From a checkpoint of a small audio frame classifier.
Training: 12000 steps, batches of 128.
Data: trained on tunes sung on syllables by a formant synthesiser, 39062 training examples, 39.3 epochs.
Rows from block 13 of a small audio frame classifier, named by matrix and row number. Rows with one number belong to one neuron. Each number is 50 + 12 x the weight over its row's rms, rounded and kept within 0 to 99. All counts start at 0.
After each neuron's rows are labels from the 100 clips, of 14976, where the neuron reaches its highest value: "responds to" is what is common among them; "loudest band" is the band of the loudest frequency at the time of the peak. Only what is clearly more common there than usual is listed. The data: tunes sung on syllables by a formant synthesiser. In brackets: how many of the 100, against the usual share in percent.
# fc1: MLP up (model.blocks.13.mlp.fc1.weight, 768x192), inputs 0-191
# fc2: MLP down (model.blocks.13.mlp.fc2.weight, 192x768, transposed), outputs 0-191

fc1.380:68 61 57 68 53 59 38 48 13 28 49 44 47 45 34 48 43 51 52 66 49 50 38 59 71 60 62 49 34 52 52 52 39 57 52 45 49 50 37 51 43 54 66 63 30 30 77 39 58 65 58 49 26 68 46 85 51 48 52 34 76 62 60 62 73 61 55 80 34 43 50 40 47 58 53 40 36 55 46 61 82 46 59 38 42 59 45 38 52 42 40 37 70 34 63 23 58 60 45 60 49 54 61 62 48 48 62 54 56 44 36 49 49 53 36 74 50 39 55 59 46 40 45 56 36 40 28 65 72 56 42 39 55 56 52 58 44 39 36 49 53 57 74 56 55 46 35 42 51 47 41 48 51 33 42 58 56 61 24 57 35 52 74 35 41 58 43 40 37 61 50 57 38 40 63 48 58 48 56 37 37 67 43 36 52 56 60 51 40 51 42 26
fc2.380:42 63 47 58 36 65 54 41 35 45 64 51 71 37 36 30 55 57 34 57 74 67 38 38 40 39 47 28 50 46 56 64 70 30 49 78 63 44 67 29 46 39 53 58 45 59 65 48 67 36 56 57 31 65 27 69 55 53 22 44 36 61 46 47 54 52 61 50 43 56 39 39 57 36 55 67 46 75 47 38 56 54 58 56 57 62 45 53 59 47 54 37 56 37 69 35 46 62 57 71 43 49 42 44 49 42 43 56 44 53 60 40 55 40 46 51 40 56 47 61 55 67 44 65 52 30 40 47 64 46 65 59 38 42 49 68 33 44 31 17 46 35 36 48 49 68 72 61 42 41 46 40 54 53 30 63 64 50 57 50 65 47 53 62 56 43 52 73 35 66 49 64 65 34 51 39 47 59 56 46 70 83 77 56 41 56 49 39 56 37 43 42
responds to: consonant: /ʃ/ (100 vs 12.3); reverberation (85 vs 50.8); vowel: /o/ (57 vs 16.7)
loudest band: 2000 to 4000 Hz (39 vs 3.8)

fc1.635:52 37 53 49 37 53 49 33 32 49 46 29 22 61 47 52 20 43 51 62 50 55 41 58 58 78 42 33 58 58 44 58 48 51 32 59 65 56 43 51 53 27 28 48 51 61 54 65 41 51 55 54 68 32 56 60 49 61 69 67 64 60 38 33 42 33 54 40 36 54 57 44 53 46 69 60 40 48 61 66 61 52 55 42 31 51 52 20 53 65 68 47 39 45 50 63 37 55 73 63 50 37 50 51 66 50 69 64 50 52 38 48 34 44 26 33 63 69 64 45 60 56 44 58 39 50 58 46 31 36 47 57 67 54 54 54 61 61 45 47 52 65 62 47 39 38 59 65 52 32 36 57 57 74 46 63 58 52 76 37 50 45 50 52 27 54 32 35 74 36 49 62 59 44 68 42 40 65 31 67 41 49 48 52 36 47 82 52 51 51 33 47
fc2.635:64 50 55 21 54 56 53 44 45 47 58 63 36 39 56 40 35 52 46 44 52 40 37 36 63 54 55 45 53 59 31 47 43 28 32 61 52 58 55 74 43 33 64 29 59 20 42 68 38 52 46 47 59 64 50 53 57 71 63 48 51 37 29 44 60 70 56 18 58 51 48 53 55 54 34 24 34 48 56 57 75 58 57 64 68 61 51 71 57 65 42 54 64 48 39 59 67 49 51 46 57 28 35 49 51 43 51 62 35 79 35 44 54 54 48 54 44 47 42 45 60 39 60 57 35 58 45 36 46 53 44 46 42 50 37 65 75 36 61 60 39 45 53 44 44 57 59 55 24 58 41 75 71 57 35 44 30 55 53 55 37 44 50 20 64 56 50 43 57 43 15 59 56 50 53 51 54 51 43 39 51 60 60 52 51 69 56 44 54 20 64 60
responds to: vowel: /i/ (100 vs 16.8); child-like voice (50 vs 24.9)
loudest band: 250 to 500 Hz (66 vs 35.1)

fc1.147:55 39 59 37 56 42 52 49 61 46 58 64 24 59 35 54 29 34 61 46 68 62 44 40 61 84 67 57 52 40 48 47 47 62 45 45 55 54 56 38 47 67 43 51 34 27 58 43 68 41 69 44 51 50 64 19 26 21 52 68 44 52 50 53 55 50 48 68 53 33 51 61 43 22 48 39 48 72 60 41 42 52 58 49 49 52 35 61 64 67 57 33 44 61 53 46 53 59 42 50 62 45 35 47 61 61 79 14 47 55 47 46 36 63 54 63 43 33 53 49 68 56 31 41 54 52 52 36 79 43 49 66 41 48 40 38 53 52 43 47 83 49 49 34 49 36 66 59 56 47 60 54 45 58 42 62 63 56 52 56 52 65 37 63 59 40 39 37 63 38 32 55 50 69 57 60 57 73 59 38 22 39 47 50 43 44 54 44 56 44 57 52
fc2.147:31 56 43 19 47 47 42 48 41 56 60 40 42 49 47 48 52 46 45 34 48 41 57 44 66 68 43 63 67 56 57 70 53 50 62 51 70 50 56 41 47 37 53 60 26 36 61 54 53 49 56 32 46 53 46 46 67 50 46 64 56 69 49 48 41 41 35 43 31 49 32 53 39 68 47 44 23 62 55 69 48 64 67 52 47 49 55 68 35 35 49 54 46 70 63 37 47 50 72 56 54 60 40 48 37 52 52 44 52 49 73 47 38 23 49 69 45 40 30 45 44 49 17 47 50 67 53 41 33 43 65 33 34 51 65 43 40 64 68 60 48 34 52 45 47 44 57 64 38 62 45 57 27 58 71 36 53 45 48 31 38 50 59 51 38 80 47 52 66 59 28 39 40 73 85 68 42 43 61 55 49 52 40 40 60 61 64 53 43 47 70 68
responds to: vowel: /ɑ/ (87 vs 16.7); consonant: /b/ (31 vs 12.7); consonant: /d/ (29 vs 12.4)
loudest band: 500 to 1000 Hz (72 vs 28.1)

fc1.54:46 47 51 58 48 43 64 57 54 61 59 57 49 34 35 40 63 62 72 72 47 55 64 37 59 58 60 45 49 71 50 30 40 35 33 64 33 37 51 36 38 43 44 55 44 39 71 39 50 42 65 40 54 38 62 54 31 37 31 49 43 40 67 57 53 37 53 58 54 66 58 82 65 61 49 46 55 38 44 46 60 56 28 54 61 46 35 27 31 39 39 30 40 43 62 41 37 57 33 24 49 53 57 65 47 52 46 67 55 53 51 42 50 29 49 57 56 63 47 45 37 55 51 54 39 63 52 30 63 43 39 55 54 70 55 29 43 31 31 84 55 49 58 66 39 44 53 34 42 45 53 46 59 49 75 36 34 32 46 63 44 46 38 27 38 54 51 49 58 37 46 39 54 51 78 47 47 37 49 58 45 58 31 71 46 62 41 67 34 38 74 46
fc2.54:58 61 49 62 61 45 45 50 41 48 55 66 66 57 60 55 44 58 57 48 66 65 51 45 71 73 65 56 48 72 38 48 59 54 28 41 46 58 63 50 66 62 47 43 62 82 42 36 47 44 54 60 42 59 62 34 49 46 45 39 53 29 51 42 57 37 38 71 80 68 57 60 77 52 42 40 27 59 30 50 29 46 56 64 46 29 50 73 40 50 56 46 44 59 43 70 60 72 54 35 44 40 68 49 57 64 45 48 54 22 49 47 63 46 60 51 53 59 57 37 67 42 39 43 60 61 41 44 46 57 48 47 52 51 52 57 62 57 21 49 56 52 48 52 64 49 33 53 29 44 47 69 50 44 37 59 59 60 74 56 48 19 69 66 59 45 49 32 37 31 50 45 63 61 54 45 40 61 60 38 61 56 56 52 41 50 56 68 88 43 41 42
responds to: vowel: /i/ (86 vs 16.8); consonant: /ʃ/ (55 vs 12.3)
loudest band: 2000 to 4000 Hz (55 vs 3.8); 4000 to 8000 Hz (25 vs 2.2)

fc1.306:56 43 46 52 65 53 53 74 66 71 45 40 20 81 52 59 45 75 42 67 44 53 57 45 62 55 50 43 49 38 31 35 61 66 51 35 31 38 60 38 40 51 48 48 42 59 52 59 63 36 32 52 56 65 58 13 41 51 43 55 40 72 68 54 20 54 46 40 64 60 48 44 64 52 65 40 37 44 57 52 38 48 53 54 48 64 51 39 46 43 42 48 53 52 40 42 77 38 29 64 54 54 28 61 47 69 36 50 44 30 38 63 75 53 53 43 62 64 50 33 56 44 63 56 54 45 31 40 56 50 52 49 59 45 43 79 56 64 62 64 55 50 42 28 64 51 32 51 54 68 18 61 54 52 51 56 43 51 67 65 47 43 44 38 59 58 68 38 70 42 58 52 45 47 69 42 38 60 59 31 48 42 50 58 42 33 57 59 42 52 40 45
fc2.306:60 57 33 52 36 44 47 41 38 53 42 75 47 45 76 44 51 56 27 43 56 60 59 38 53 63 49 27 56 46 66 62 64 63 69 69 33 53 50 62 49 56 65 53 47 46 72 54 43 59 48 35 23 44 48 79 41 59 27 54 38 56 53 44 42 31 30 51 52 58 36 69 69 37 56 46 43 76 61 40 42 62 49 63 30 58 49 58 50 46 37 58 56 53 35 67 69 79 48 38 42 42 59 61 45 50 47 47 42 49 40 58 50 36 49 43 58 47 44 58 48 45 32 57 61 43 49 68 72 58 55 46 25 43 55 42 56 40 54 59 46 71 33 59 66 36 42 49 65 53 42 67 67 67 35 74 65 47 52 67 52 53 45 66 39 19 48 49 54 52 53 65 57 48 56 37 75 62 68 49 55 41 40 63 45 50 29 35 33 59 55 59
responds to: consonant: /ʃ/ (100 vs 12.3); vowel: /i/ (96 vs 16.8)
loudest band: 2000 to 4000 Hz (71 vs 3.8)

fc1.43:63 65 46 31 52 64 55 21 51 62 32 39 12 54 59 45 60 56 31 61 53 50 38 43 41 56 53 37 59 46 41 52 47 39 46 28 55 63 49 55 37 43 38 32 48 48 77 56 37 57 48 51 66 55 52 40 56 46 28 36 39 68 62 43 53 70 56 45 67 58 50 48 39 46 44 71 50 60 50 62 55 29 53 52 51 63 47 34 51 49 38 50 33 59 53 56 43 78 39 71 40 67 51 44 33 63 49 58 37 39 29 56 59 45 56 67 45 28 52 21 54 50 39 67 50 49 76 48 59 43 41 47 38 50 46 59 46 45 27 47 54 66 42 43 35 62 57 46 41 45 63 22 48 52 44 40 40 62 54 57 42 67 57 40 32 68 55 56 41 49 34 54 37 42 42 65 74 29 53 36 51 43 66 44 25 38 54 31 73 57 50 62
fc2.43:57 50 56 60 48 64 53 69 55 48 67 67 29 55 61 57 53 51 39 71 41 50 47 63 52 47 51 55 29 46 35 60 50 32 44 46 53 45 46 52 26 60 35 51 36 67 53 51 58 28 43 40 63 68 63 49 73 60 54 46 45 47 40 52 68 56 47 32 61 57 46 57 43 66 62 28 30 25 58 47 50 51 59 60 76 37 37 59 41 53 50 47 57 28 55 43 67 39 72 55 47 45 48 55 80 55 58 18 46 53 62 63 47 54 44 67 51 51 66 52 56 34 57 43 59 39 53 56 50 36 43 61 50 37 57 41 39 30 49 36 55 44 58 47 56 29 63 56 26 63 43 56 44 58 39 35 61 27 60 63 89 49 59 45 44 44 26 43 56 38 18 66 39 51 37 55 42 48 64 42 47 32 47 57 21 52 36 53 60 40 47 40
responds to: vowel: /ɑ/ (99 vs 16.7); consonant: /ʃ/ (70 vs 12.3); pink noise (25 vs 7.9)
loudest band: 500 to 1000 Hz (90 vs 28.1)

fc1.36:49 66 47 56 57 59 57 43 59 66 61 42 32 45 46 47 48 67 68 43 44 74 39 42 66 38 44 15 40 52 55 52 49 45 53 32 55 60 49 55 56 59 51 42 23 46 42 63 68 37 48 47 36 53 46 59 54 41 55 52 40 29 41 58 59 60 55 35 48 43 44 51 46 59 65 35 57 45 56 64 43 44 62 52 33 32 27 54 37 39 48 27 30 31 78 40 55 56 36 67 44 51 35 52 49 08 59 58 37 37 57 59 67 54 57 34 52 33 56 57 59 42 44 26 53 51 74 66 39 40 57 61 34 72 41 65 41 70 47 57 57 50 60 51 34 51 49 60 39 58 44 34 37 57 67 72 25 46 52 43 59 40 19 53 40 58 48 50 52 38 53 46 41 66 52 69 52 60 49 36 60 52 62 41 48 34 55 48 57 25 67 45
fc2.36:41 46 64 53 51 46 52 69 64 65 51 48 46 39 47 40 48 56 68 44 66 28 46 40 49 48 58 63 74 40 38 46 50 51 46 47 31 52 69 55 54 50 53 29 42 30 33 52 46 58 52 64 49 45 58 54 42 47 45 79 43 67 51 60 54 43 63 39 55 33 46 68 55 28 54 67 54 36 54 76 35 47 34 61 59 27 74 29 47 47 67 49 46 48 49 50 69 59 27 55 45 47 68 54 42 33 66 61 42 33 53 70 46 47 79 41 44 59 38 46 64 35 30 61 29 69 62 61 49 51 46 41 56 55 43 37 43 50 70 53 63 55 32 57 65 42 51 40 61 44 52 45 32 39 46 33 49 64 50 55 53 65 53 60 67 38 43 53 55 64 53 56 36 81 54 52 40 54 36 38 23 36 58 45 71 28 32 55 44 66 46 71
responds to: consonant: /ʃ/ (52 vs 12.3); vowel: /i/ (50 vs 16.8); consonant: /n/ (41 vs 12.3)
loudest band: 2000 to 4000 Hz (35 vs 3.8)

fc1.555:39 41 53 32 62 42 35 50 40 45 49 66 28 46 55 51 27 55 62 60 35 73 65 60 63 45 43 48 51 32 65 53 05 31 63 52 39 72 53 55 28 56 68 49 30 55 36 49 35 34 51 52 60 57 42 40 40 73 48 65 48 52 32 48 43 47 62 65 47 71 58 54 62 55 60 67 32 38 56 37 46 60 67 41 53 49 41 42 55 32 66 61 40 65 59 47 43 47 36 53 49 46 57 46 74 66 63 68 63 57 50 59 56 64 65 51 67 55 66 41 46 61 44 63 68 63 49 66 59 53 55 67 50 72 49 44 66 45 59 49 71 65 36 44 51 63 34 37 37 58 55 74 80 57 55 27 52 44 65 42 45 54 45 55 41 64 56 35 53 54 47 58 39 47 42 45 44 59 62 53 30 65 39 59 41 64 52 58 57 40 41 36
fc2.555:52 50 52 65 73 48 35 42 55 40 42 28 72 42 49 46 35 44 37 29 55 72 57 44 48 42 41 64 65 31 55 41 67 60 63 38 52 50 39 57 64 51 56 50 65 66 40 67 36 45 30 49 58 43 75 55 61 58 35 67 45 46 28 65 75 66 52 67 66 46 39 60 79 56 40 60 25 38 46 73 61 40 39 37 37 57 50 48 45 56 49 56 53 43 70 46 16 68 49 53 48 46 44 46 37 51 55 60 50 33 54 27 57 59 34 76 44 56 62 43 58 52 32 38 42 44 49 49 48 70 51 39 51 53 32 52 39 49 63 51 55 45 53 54 56 46 45 56 27 32 67 67 41 64 51 45 31 65 67 58 51 37 38 50 45 61 59 73 44 46 62 61 52 59 39 60 61 55 64 63 48 50 46 34 44 46 40 40 83 47 46 60
responds to: vowel: /i/ (99 vs 16.8); child-like voice (67 vs 24.9)
loudest band: 250 to 500 Hz (85 vs 35.1)

fc1.429:51 32 43 58 33 50 64 39 31 40 54 34 49 74 41 49 48 67 56 48 52 45 39 34 65 42 63 64 46 68 55 47 50 31 52 54 65 59 52 31 52 55 56 60 36 42 42 61 61 42 44 44 61 54 57 42 25 71 63 34 34 61 64 37 27 41 85 42 60 73 38 54 59 39 59 76 51 51 69 41 58 55 61 55 55 54 58 69 45 46 60 75 68 63 28 54 56 43 44 46 38 49 50 50 38 38 40 66 40 44 54 47 54 53 25 54 81 50 46 54 53 48 58 29 47 46 52 71 56 62 74 44 52 71 55 63 51 48 60 40 46 24 34 62 60 51 45 57 62 52 70 28 70 28 61 63 42 68 49 55 35 57 51 42 46 52 48 67 58 32 55 31 40 60 34 50 56 61 48 39 48 63 48 61 52 59 55 72 45 38 43 42
fc2.429:44 53 26 39 53 55 85 51 40 49 43 60 68 55 47 46 45 57 44 69 35 34 51 54 49 44 41 52 37 54 38 41 63 38 58 45 52 51 64 35 42 61 50 61 57 57 62 49 54 45 55 49 54 39 55 55 50 42 18 52 42 40 32 30 48 38 58 59 41 45 58 55 30 32 59 50 50 62 63 53 31 32 47 59 57 50 54 41 67 51 42 77 64 45 52 61 52 57 53 39 47 75 63 54 63 32 48 73 45 21 29 48 58 65 51 67 41 56 76 49 56 54 44 39 37 71 50 45 73 47 53 54 63 59 49 40 51 53 43 38 50 63 49 49 38 21 43 47 27 63 25 52 45 40 73 82 56 42 51 54 69 47 36 31 59 47 37 46 48 70 60 55 59 56 45 35 54 46 49 30 73 46 63 55 54 36 39 49 80 45 61 68
responds to: vowel: /i/ (96 vs 16.8); clipping (35 vs 7.9)
loudest band: 4000 to 8000 Hz (26 vs 2.2)

fc1.502:56 22 63 55 53 63 62 55 60 43 54 62 60 59 45 44 57 41 29 25 38 64 35 36 46 32 68 45 38 36 42 32 28 35 42 61 53 38 56 51 31 51 45 49 33 52 47 17 43 43 56 58 61 42 56 45 52 45 61 61 68 47 56 51 52 58 53 56 47 33 44 44 59 36 33 70 14 69 53 46 47 53 45 54 32 32 69 33 46 46 45 37 45 72 51 44 36 64 49 39 48 38 69 43 50 37 50 37 54 42 69 42 87 47 47 47 42 31 47 43 47 67 37 57 45 37 29 51 47 43 49 73 44 51 38 62 35 58 63 48 37 44 45 49 43 51 40 51 68 61 66 62 31 61 75 33 65 53 37 52 35 54 39 60 44 50 61 50 62 50 65 53 30 41 51 52 44 57 50 52 56 72 51 50 60 39 61 61 56 79 60 62
fc2.502:59 32 51 53 52 36 50 59 61 41 43 56 44 41 44 50 42 51 59 36 55 57 53 49 58 42 45 64 49 56 45 51 64 38 34 37 57 48 64 47 46 49 45 62 63 53 41 40 66 66 54 47 28 35 34 50 26 66 45 53 52 57 49 58 63 48 38 30 30 34 62 61 46 47 67 41 28 39 67 61 63 58 53 55 47 39 74 54 58 23 45 46 65 62 62 37 42 43 40 45 51 42 63 46 48 38 49 70 46 52 29 47 50 35 49 60 56 36 43 59 60 60 21 39 63 62 48 58 53 69 49 51 07 46 38 52 47 37 58 56 52 57 55 47 49 48 56 45 39 54 67 51 84 35 55 61 39 40 48 32 74 64 69 34 51 74 41 43 52 42 48 64 80 70 38 36 65 40 22 46 40 54 49 53 22 57 35 57 40 33 35 59
responds to: consonant: /ʃ/ (65 vs 12.3); vowel: /o/ (49 vs 16.7); vowel: /æ/ (47 vs 16.6)
loudest band: 2000 to 4000 Hz (30 vs 3.8)

fc1.584:55 46 54 64 36 24 41 33 65 43 43 48 67 39 46 56 28 24 39 48 53 64 46 56 38 70 27 26 70 46 51 28 33 44 62 45 55 25 42 60 49 51 53 32 51 76 58 35 39 54 20 66 44 47 48 93 37 62 49 73 58 63 37 54 48 54 65 55 53 29 48 53 48 55 54 46 56 49 36 46 50 51 61 50 56 69 51 50 35 57 66 51 52 35 60 64 57 75 58 51 54 70 62 45 56 50 43 48 58 41 51 52 53 42 42 40 33 54 64 70 36 49 57 38 53 49 48 59 50 49 51 61 49 51 26 27 39 55 54 20 52 35 43 47 38 56 65 42 51 39 32 47 47 60 46 58 53 52 40 45 54 27 63 52 59 58 36 40 64 37 50 45 35 43 58 57 39 70 45 63 67 28 42 62 41 44 68 38 34 52 39 48
fc2.584:61 43 48 55 38 70 55 46 36 24 61 65 71 61 49 64 24 36 31 45 59 26 45 53 62 49 55 45 56 77 48 63 57 37 37 63 37 54 56 29 63 46 37 46 48 47 45 52 40 61 66 44 43 41 74 35 58 61 48 41 49 47 55 48 62 43 66 42 50 79 56 65 80 37 63 63 44 42 46 59 69 62 33 29 33 55 59 60 45 60 60 53 31 63 57 44 47 46 49 52 40 51 43 42 47 53 55 67 55 55 70 31 56 72 44 46 33 43 51 53 58 67 55 57 54 35 38 53 26 41 47 50 37 64 36 42 34 64 35 47 47 50 59 28 42 44 44 60 56 73 35 55 57 63 45 62 48 48 52 53 46 62 66 40 62 49 64 63 36 56 73 53 46 45 55 62 45 55 68 61 49 35 50 67 26 54 42 80 80 50 49 56
responds to: vowel: /i/ (75 vs 16.8); child-like voice (62 vs 24.9); consonant: /t/ (41 vs 12.8)
loudest band: 250 to 500 Hz (73 vs 35.1)

fc1.660:18 47 53 45 34 62 35 45 59 52 55 51 53 40 32 53 45 68 49 49 48 41 51 52 57 59 45 53 76 36 40 37 53 61 45 35 36 47 47 45 54 54 58 63 41 27 32 26 26 44 52 50 40 40 27 27 60 33 38 60 52 48 39 63 50 70 54 36 44 41 46 57 49 79 44 51 47 32 47 41 45 39 52 44 55 57 49 24 55 38 51 43 60 61 47 39 52 34 50 53 24 53 51 41 38 41 67 32 76 73 34 51 70 80 58 57 64 45 57 49 50 59 48 53 49 42 55 51 64 47 34 42 45 65 38 41 34 51 57 46 39 32 61 46 39 65 58 61 36 42 32 42 73 53 36 65 61 48 49 39 59 33 46 66 62 46 68 49 54 35 38 24 68 44 47 45 39 37 60 67 64 39 58 66 43 59 29 58 46 49 64 28
fc2.660:47 43 50 55 56 31 44 30 42 62 44 62 45 37 41 65 52 49 55 37 49 30 57 65 65 69 57 45 54 75 50 50 46 54 33 53 76 58 51 25 49 33 65 39 64 59 60 59 60 38 55 44 43 64 79 40 62 56 62 53 55 40 54 49 53 47 28 65 53 36 47 54 38 36 59 52 38 78 33 50 44 52 45 27 43 45 44 43 53 64 49 50 34 53 42 66 44 62 51 41 41 28 30 47 35 44 42 51 41 51 39 50 89 35 48 50 42 77 38 41 54 34 52 30 41 54 76 39 66 55 58 58 35 48 56 38 63 46 42 43 36 48 52 46 51 51 57 31 49 60 56 24 78 58 37 54 42 29 36 65 52 55 58 63 35 65 46 58 45 59 41 49 55 35 43 23 55 38 58 38 49 38 52 48 83 48 43 43 40 49 65 46
responds to: vowel: /ɑ/ (100 vs 16.7); consonant: /b/ (56 vs 12.7)
loudest band: 500 to 1000 Hz (68 vs 28.1)

fc1.411:35 51 49 57 56 49 20 60 49 45 58 72 67 35 43 37 54 54 37 55 57 43 68 56 59 45 31 45 27 42 58 55 53 59 70 44 34 44 37 53 44 37 35 43 38 62 47 47 49 51 35 43 43 52 57 57 44 38 51 42 72 63 30 56 38 37 48 51 22 48 32 36 64 35 41 44 69 39 27 39 40 45 50 32 51 49 53 46 64 49 62 39 46 39 61 50 70 77 44 60 44 61 44 62 62 62 55 46 63 48 65 54 33 49 63 45 44 60 40 67 57 74 48 08 59 53 50 68 44 42 55 60 68 51 54 57 50 72 47 56 51 60 41 52 53 56 34 52 55 49 54 41 24 29 47 48 60 21 50 42 28 46 35 51 37 46 38 59 17 38 55 57 67 57 51 36 75 47 53 61 52 53 61 49 40 38 59 36 42 37 30 54
fc2.411:59 52 48 50 45 37 22 58 26 46 58 59 46 54 43 50 57 46 68 49 54 53 52 33 50 54 48 29 39 47 46 64 71 39 38 47 48 37 32 48 51 46 54 44 38 33 30 42 44 47 65 71 54 44 41 61 63 47 22 56 60 46 60 44 48 65 64 57 62 47 48 56 50 57 64 50 39 41 35 71 72 31 27 46 43 42 49 65 50 50 48 44 51 58 75 38 38 36 36 75 66 42 50 32 39 38 45 52 56 35 55 46 45 30 63 28 21 49 59 66 45 49 50 47 41 69 53 23 64 48 54 45 60 26 39 44 56 60 65 57 55 43 43 59 30 43 63 70 20 46 41 68 58 38 49 70 70 33 45 47 39 59 52 60 47 32 66 42 53 48 52 37 36 42 48 52 62 60 56 37 53 65 34 39 21 53 64 58 60 49 24 44
responds to: consonant: /ʃ/ (89 vs 12.3); vowel: /o/ (86 vs 16.7)
loudest band: 2000 to 4000 Hz (67 vs 3.8)

fc1.87:30 49 53 49 37 46 54 41 47 41 42 62 55 70 58 41 37 38 59 58 52 76 58 71 32 61 73 61 49 41 53 39 72 72 51 35 40 49 56 51 54 66 57 56 45 53 49 48 47 56 30 46 52 52 46 34 57 57 53 75 55 32 43 63 70 37 59 53 55 59 53 44 40 42 54 57 69 44 47 46 56 51 55 40 42 62 16 51 38 31 27 66 56 50 33 43 64 54 42 73 33 52 38 60 45 42 50 49 46 36 29 29 29 39 44 42 48 62 52 56 83 53 50 43 42 80 54 31 60 30 51 63 56 36 55 43 57 46 45 57 19 28 50 48 43 29 66 57 34 50 49 33 41 43 55 62 35 57 54 55 57 46 58 56 45 39 58 39 72 47 50 30 50 59 48 50 44 68 52 54 32 35 45 48 36 36 32 57 65 76 43 61
fc2.87:54 47 66 33 50 56 29 42 44 51 58 63 52 38 62 32 60 61 51 50 38 63 56 41 29 68 74 51 54 67 40 42 49 68 40 42 67 33 41 45 46 63 60 46 22 41 70 53 59 53 51 54 63 57 51 69 22 44 62 57 39 46 24 59 53 58 52 47 50 52 57 59 39 71 49 66 45 45 46 47 38 60 27 57 58 58 66 69 18 62 60 45 44 50 43 28 48 84 47 60 65 33 39 33 46 45 58 48 43 58 48 39 50 45 45 42 38 59 36 17 54 48 50 53 56 66 45 50 23 41 44 48 60 46 64 56 44 54 68 54 58 42 49 47 77 44 46 34 63 58 43 33 71 57 61 64 46 40 44 48 38 53 63 59 47 58 36 64 32 35 40 49 52 48 38 50 42 28 60 40 57 26 40 33 65 51 52 52 41 36 26 47
responds to: vowel: /i/ (100 vs 16.8); consonant: /l/ (58 vs 12.6); child-like voice (52 vs 24.9); consonant: /m/ (42 vs 12.3)
loudest band: 250 to 500 Hz (74 vs 35.1)

fc1.397:31 59 50 57 37 56 57 49 36 64 42 60 51 48 47 30 28 42 35 52 59 40 76 42 66 49 60 43 30 50 72 37 35 53 42 60 36 53 35 30 59 27 58 59 62 45 56 53 65 60 68 57 32 47 39 57 41 49 44 67 64 59 52 48 34 61 53 38 55 59 41 75 53 62 61 45 44 40 50 43 51 53 50 44 36 35 48 48 78 40 53 22 50 35 57 46 36 63 63 48 51 42 52 43 61 43 50 40 44 26 44 39 40 48 44 71 52 09 71 67 60 50 49 43 59 49 66 68 35 46 44 58 45 35 24 48 63 40 55 63 54 56 67 51 69 47 27 45 58 65 53 55 43 51 50 62 55 49 40 35 24 63 69 41 36 48 47 61 56 43 61 46 41 35 39 41 64 51 52 42 24 53 46 56 44 67 59 36 32 39 25 41
fc2.397:39 42 67 73 52 51 51 23 27 46 45 60 49 47 57 67 37 60 64 38 69 54 31 59 57 51 28 41 32 39 35 69 72 31 60 29 52 41 51 62 43 73 61 79 26 71 40 57 50 40 46 37 64 55 36 52 58 43 54 50 57 47 56 39 44 64 62 36 50 60 62 39 46 52 53 47 37 48 52 58 72 40 48 33 57 61 48 50 51 53 50 40 60 41 51 32 51 42 41 49 46 51 71 49 44 53 40 59 58 39 57 56 46 64 32 43 33 39 59 53 26 46 48 40 61 54 50 38 82 59 74 55 73 28 49 51 40 45 36 56 55 62 36 74 49 51 57 50 30 58 66 24 32 42 63 34 59 47 35 55 69 64 70 60 50 42 57 49 54 53 49 39 39 44 30 26 54 62 36 55 46 49 45 39 54 63 62 45 47 60 57 66
responds to: consonant: /ʃ/ (100 vs 12.3); vowel: /o/ (40 vs 16.7); vowel: /æ/ (39 vs 16.6); muffled (low-pass) (31 vs 12.6)
loudest band: 2000 to 4000 Hz (97 vs 3.8)

fc1.631:41 54 42 74 44 56 61 71 63 72 45 59 39 38 60 32 58 60 45 21 40 49 35 70 69 35 59 64 51 55 60 43 51 58 40 30 33 52 61 59 62 59 42 70 45 54 59 48 56 72 43 46 65 58 47 43 37 62 51 46 69 35 53 42 57 54 52 62 55 39 40 45 34 65 49 55 37 42 53 30 57 58 69 55 54 60 32 46 48 29 54 46 38 54 51 50 53 61 36 48 42 36 57 46 33 68 63 40 31 49 47 48 58 41 42 26 63 67 44 56 68 29 39 43 49 56 54 66 64 51 58 70 57 66 55 64 57 45 53 69 27 40 62 61 55 58 70 36 19 64 37 49 69 39 56 45 51 58 41 68 58 25 26 34 67 57 55 63 54 63 43 48 68 53 64 51 41 63 37 48 36 67 56 52 38 50 36 40 76 63 47 46
fc2.631:69 52 55 55 39 49 46 48 40 46 35 48 50 74 35 37 54 61 63 66 59 57 55 50 42 65 51 55 48 41 54 68 45 66 38 66 52 51 54 54 32 53 76 44 60 48 47 27 45 52 58 47 50 48 48 49 62 54 43 66 56 28 40 60 46 58 38 25 49 45 64 42 43 54 41 50 45 53 32 36 56 50 34 51 68 43 40 54 14 67 59 32 45 59 42 58 56 41 64 56 60 43 53 37 49 42 44 61 72 55 66 50 67 44 38 50 26 39 46 25 39 43 65 22 52 38 36 67 49 58 48 32 51 47 52 53 41 43 41 32 46 36 41 62 39 15 36 54 72 59 73 58 58 46 46 44 46 48 46 65 29 46 23 57 53 64 68 69 32 73 17 47 62 42 32 49 39 44 57 29 45 43 48 52 36 59 56 53 43 45 42 65
responds to: vowel: /i/ (94 vs 16.8); consonant: /t/ (54 vs 12.8); consonant: /ʃ/ (40 vs 12.3)
loudest band: 4000 to 8000 Hz (53 vs 2.2); 2000 to 4000 Hz (41 vs 3.8)